A small image VAE, trained from scratch.
Model: 64-pixel images, encoder arch caformer, encoder norm layernorm, encoder activation relu, encoder patch size [4, 4], encoder depths [5, 5], encoder widths [64, 128], decoder norm batchnorm, decoder activation silu.
Training: soap at rate 0.0046, 6300 steps.
Data: 72500 training examples, 11.1 epochs.
Rows from block 4 of the encoder of a small image VAE, named by matrix and row number. Rows with one number belong to one neuron. Each number is 128 + 32 x the weight over its row's rms, rounded and kept within 0 to 255. All counts start at 0. Numbers have three digits each.
After each neuron's rows are labels from the 100 images, of 14976, where the neuron reaches its highest value: "strongest on" is what is common among them; "lies over" is the class under the peak. Only what is clearly more common there than usual is listed. The data: rendered dice on a table. In brackets: how many of the 100.
# fc1: MLP up (encoder.blocks.4.mlp.fc1.weight, 384x64), inputs 0-63
# fc2: MLP down (encoder.blocks.4.mlp.fc2.weight, 64x384, transposed), outputs 0-63

fc1.241:113129096082100130092084152101129089166151092142116079162143136167140144077128168135101115136077159215098129135089111123176116069171083148129086175087142108084151089110105135132189156115159124
fc2.241:152163143110104096146140105158119174133087155060208181080135092119101160174122101149148110108161088076142111141167154163104131138144121098113182107149135139149118154111141150104079107206152188
strongest on: teal die (37)
lies over: die with six on top (42); die with five on top (38)

fc1.322:111132143131106132133131153113096151098092153140150151104154155091126109103137142149155066100089108120087136116176117173184117133095113083121142055082141128151140135162108130218135216148205107
fc2.322:144202133135141140136135202129154157145169124189125057143073079131170165154169118108078149125142142125133126168129111150099083137130150173205161156124119096087099121105151120093112133160073146
strongest on: yellow die (57); green die (37)
lies over: die with one on top (32)

fc1.19:082107124134145124156113098051129156142156115126141152121120122117089080129117118153156107115167163177123093084124079185119183092143094110104095148100162139153076140160157087215099192133160099
fc2.19:154142112100167129135070120111127097043103126147109201110132081135090046155096147104111157102128198139102094091118158153148132134144135151142143149118162176149183109142142090166175137148181125
strongest on: black die (61)
lies over: die with five on top (25)

fc1.14:106160088123100111152125138120115106066131124215131109135161118148135102134096137149113067157095165121160091160095078090105107163080133119122137177130097106078167099092108119191135129153051078
fc2.14:151122166120125122075126136156146166179103168091139088139074103159089134108109123111119142146177115110077142092148147156097093061115192182149142092113104175123109077168133107090062172088144142
strongest on: yellow die (34)
lies over: die with one on top (39)

fc1.11:156140150155159109183142142053116151172129178076163125109151148082073129116125072094137131211137103151151073117119194153115143154146114127140094115175173134145122096172123116098140146174151089
fc2.11:122111128138081125156103134110101156126084114157050136129115087178126131157122168144182130113076173053124136162141074113171145097120153147132133097131149183153069159074117139123073109117162188
strongest on: black die (99)
lies over: die with six on top (27); die with five on top (27)

fc1.107:110165131120078113120151113134107112121121100096149057140130154139102157162145114082079176141115126206169125142189148059133113147113087128107100211127145105101200103081143109114122116165107161
fc2.107:141114176129149144125125145071136106113154190170141141129131085145154108084087161173138099126114161086063149117063093148142147101127177119152165074157086189100073143179090175122140138114153110
strongest on: one on top (82); purple die (41)
lies over: die with one on top (80)

fc1.326:130138119153153117156124124068152119135119127156147183083172098119128166110170139137090096156133115103050107116048173125164104114086140093135095119202105147117056083104144094111173083126118147
fc2.326:161101114127091086068137158128096165079156137092117119139115167174114159110101121099129196109085110155190139119140125104163115151135128153103162106050133112189110187135089140170069163151158108
strongest on: white die (71); pink die (37)
lies over: die with six on top (38); die with five on top (27)

fc1.261:140134147150122139171095173106172066126119146195148058098178146110137114178160167153152198119135127113143086166119118116096155165142118108141173080118142170152164179126125062112184140120111136
fc2.261:131155109104117138074168078131086197144156132065128192149103093155116144091100094130113045149121127150107154106144135173177111078116144136142055181134118095135115092135125186128088127141129108
strongest on: black die (64)
lies over: die with one on top (25)

fc1.243:129139085144122166144164082131097074139097157145068125102196094147157113129139191129081142087118145183087127173156145110137139098101147126139100169100113069089156153096165146140202104109165094
fc2.243:106137179079100118108094121150145170083106123113152140146085086124079118176120087182156094144096123054138091078130106103121146122142127136081117084101147177142119150139084084119039143107079140
strongest on: green die (37); white die (34)
lies over: die with six on top (36)

fc1.202:126100155130085164096132123087060139113135141094176149154206134128137094185086167115132146116080089161104137102138124150131129129067084100112103174186095217149122085119139145128160146131101111
fc2.202:062136113116084075147108130082138128154105120134117100092042140118106137119157076150153088126101174066101150174134172054114136127161125159136115141087123091097130138100179151101137083082123173
strongest on: teal die (72)
lies over: die with six on top (25)

fc1.150:064166113103136174091114065124103122084126121137097101104170111135217135074115140130160140106125172138128137156106103100183152079082131166158101126113110105121113122128106122107148026111088145
fc2.150:124156108105160102113052117139148111143109111128190145135130142114054108200142137096108089107159071133090104075179182165125101164099126075106163112090118089132192114101152112119134171144141116
strongest on: white die (83)
lies over: die with five on top (34)

fc1.234:154109148148081117112092150190086146141107093057106107152093117100125141049118118142092143111122203143051104140142135146132141063095141100106102137120125109199133128101083114170124132148076122
fc2.234:099180159160132138172116142104085156125142209155143150155132142160104115172151097159145095139095113096092094096111209095176147186123133104160113142115078162116160169141127085110158057104131108
strongest on: orange die (59); red die (38)
lies over: die with one on top (37); die with two on top (29)

fc1.210:105080149170134149149151099154163141161136129124143111154212126148167106107157127152167154118120150145155178122198161159076106149157140164091138163134125159158102131110153139213136133184177188
fc2.210:143220095077094101115083134093075131089142142116112160099084098111090174175092115123105105154126129129106077153086111102185162109107159109144123132123148108100190132138124133050140137125100077
strongest on: grey die (74)
lies over: die with five on top (31); die with four on top (26)

fc1.300:155143124118161035107135149077098106162154124075118140061153139113132109119076087111158108138162113107158116151110130210180163080089093120126097076167145118159132108179093090101130123122105117
fc2.300:100040118126071193081108125164132139087131126115145115168079111153123098139178154149113157095131126070112119145167131088142059128131147123113188149149134093153092121072154146111101170104130068
strongest on: black die (98)
lies over: die with five on top (27)

fc1.321:140142172126054120180141131139060132072113165126148118099143148065161105198123111153188056145101119143077118131176108126175070159147148126161154067104140145135135131123131146140114124145129165
fc2.321:106141135139127132094143136138135168076141050138109087158181098185144122158048126066149111134111175153123133082129124164111145171108101126167188138172145128091140124162109099217112144119133113
strongest on: green die (79)
lies over: die with two on top (48)

fc1.364:184142112136130123101120118116076152124127072065136141076147130077143168061114127146106124151125155116075115145159109105143147095138187043169112108171198138147080173089140114143123148157099112
fc2.364:135115153164097105144107114058099155127153148162188150188123153098143102158059119131130146054047152139128123152083136130080151126145106136128077127144127116093182132082094188118161126087126133
strongest on: yellow die (66); orange die (45)
lies over: die with one on top (34)

fc1.87:156157117120114049161127156123144128143145109152137066099141125155160148183138123157124173125107136212217139084165143163116151131154091136136121171126081121152146121103186139137101097190098168
fc2.87:131149136149123159167131139104182089092145104164098136186184097121145163059110157111124122087136121162039130177064129079143096126115131102125166121114167090116180130146081117103167120130180107
strongest on: one on top (98); purple die (59)
lies over: die with one on top (95)

fc1.256:076139149119114153089067083159093175103136082151119153119141123125175157136132182101116143083087145100083163144121097144194093106107134107186153141157059150151163172164135149109108062111149128
fc2.256:147125111131137116124141110108162070145107151117132099123135159108101111064113066106134127155186076195133106121141201147052101182129118170107126106089166112104130053114095118168138157104105091
strongest on: white die (88)
lies over: die with six on top (29); die with five on top (28)

fc1.355:110142130147092090151097137077115117154111154036103100111119152065098129168121079117083142138194162182171195139117106098135107121111145157125126178105086166098142130078191119119122150157134131
fc2.355:123139131076174193135081142115116152110118132193174140176154079154154139119116165155109101133072099086118080146136111163221163107118131112153109111130156162152100170165070091112111110128099157
strongest on: one on top (62); dice: three (61); brown die (45); red die (39)
lies over: die with one on top (55); die with three on top (25)

fc1.289:054134192150129140122153080132098123129120082130108185155155150118166063103110173182189076137130141141109154181133100140153134179106162162083152175075131118107142109136088154109125144083103135
fc2.289:201142091095110098143092185119142155123127167121138079090108118147085196177147091090086197118137111116151092079115139101112144057160081103146087087163123130161114122115153112138140131179138119
strongest on: pink die (48); white die (47)
lies over: die with five on top (27)

fc1.158:136122097166075207108139109119137146133139132156083110100164125095182076115124120127149155166147158097141134031116081117106088165094073121114120157099076076112133151129076111109167138140080143
fc2.158:092137135073121073142084129093095107125100120077131125113104072130050170137106108140101087082073092127088092185138145125133151058127143107129066118125150154157124082089140134116069128124136086
strongest on: black die (42)
lies over: die with six on top (34)